config = dict(
    dataset='short English words printed on busy colour backdrops',
    horizontal_flip=False,
    depths=[2, 2, 4, 2],
    loss='cross_entropy',
    beta2=0.99,
    lr=0.0049,
    grad_clip=1.0,
    gradient_centralization=True,
    lr_schedule='wsd_sqrt',
    adamw_weight_decay_other_params=0.05,
)
Rows from block 2 of a small image classifier, named by matrix and row number. Rows with one number belong to one channel. Each number is 500 + 40 x the weight over its row's rms, rounded and kept within 0 to 999. All counts start at 0. Numbers have three digits each.
After each channel's rows are labels from the 100 images, of 14976, where the channel reaches its highest value: "responds to" is what is common among them. Only what is clearly more common there than usual is listed. The data: short English words printed on busy colour backdrops. In brackets: how many of the 100, against the usual share in percent.
# convs0: first 3x3 conv, stride 2 (model.blocks.2.convs.0.weight, 112x64x3x3, standardized in use, each kernel summed), inputs 0-63
# convs1: second 3x3 conv (model.blocks.2.convs.1.weight, 112x112x3x3, standardized in use, transposed, each kernel summed), outputs 0-111

convs0.91:510424474503499493531578539459486540531534477495536492545496443491545470518591528433566550515485529497458518509457554497540455417461525506532563500501483558475489489537441527555464461423455471
convs1.91:474456500478508479561533537491622491508522482483489433550468524560465468505467453534509452478471483473525562488454511493499508568535581522478487507472486542513474515539490532471473440461558492480462377466435437557496508490540503474507449501558522471465486480507481460564571488535478531505497475584445549470492573500402474508551492433521
responds to: small letters (65 vs 33.5); the letter h (64 vs 12.6)

convs0.57:442524482501482502512502550499424573460508484537510378548472454547466541479557503501518485525459460482508579520466491458506476462578536517567591475479502471498473495487539517572484480455488546
convs1.57:426525512446468480545472497437579558501486439433462467484492474607556541514485569499405495446514461532514484568446531522490516498480462462458526519482518525493550495411434450541504508528568492496536536498514519457519472571516431541526514495477525540478487529530431458541488487589497532499509469513451495486518552530539518447517474585505
responds to: small letters (60 vs 33.5); the letter i (52 vs 22.9); the letter h (38 vs 12.6)

convs0.32:523475511538533572513443457568521473529438544498533556506467532517479578465500494439467520540450504467470514567516581492494478530441517590522467467522485546404507513521551498465466453456488477
convs1.32:465529508469462498491551463499481480475447524482472504551513470474503504488496485509492509591480496461523476351523455555558511505504490513507594567530482498476489463494523586481581478456499493549511489488603460460475462502468511476443433478544490539547465471422430504487510513509420459574491499468492508472536454506477487550428556474559
responds to: capitals (73 vs 33); the letter a (72 vs 35.5)

convs0.62:470460470418436507487501495580433518461434475480543555455500535512487487513480555467499451514516528500392614579520458542480485495502504476521483446512522476463506486525532472496547428505482492
convs1.62:450542511420504484519516520514568464501483438498513467461450498531482486518517559512503563473448491429487540522507472518480531513456520512524447463476558526452528526536426450442511601421526541554520516465506520462504510479472564423502537475508478494426495583478513508575624435565536512528451506443510567492500523515472492486521501537542
responds to: capitals (64 vs 33)

convs0.76:526454544580492510468528540486497540433485479450537476505510489561445516522514531498494527501456536492526501435493588482477464496509582615489535495439566458518508517502570521445415512493520514
convs1.76:499501521509495540492582501472549529506504469479481515584564459467529521481551463481445536528556491525470481449579503451535551527509514552543498450502477493516493533542450559545546543440511475427544471522584514523459507498542502489447561487452478473468486425478438499476542504505543437459505523456510556507453589543509538436499404474419
responds to: capitals (65 vs 33); the letter a (63 vs 35.5)

convs0.50:566498497515514552533443516455526541520478447469491505582508561502522479494460565545522441501473464430535540492505535510588506489476519462445435486491518450421508530437480529498456396515527507
convs1.50:478469498498479526516491487511566534463567453539515540477476515493430475528488470558472403512496494542545573494523461526455479588474527543493433520485494500486491527448475451527499461546528550477436475494453521537475502512451399628501512491480458503474534556507413472487537584573491474453489462497527563449518443501511549543549497473488
responds to: capitals (71 vs 33)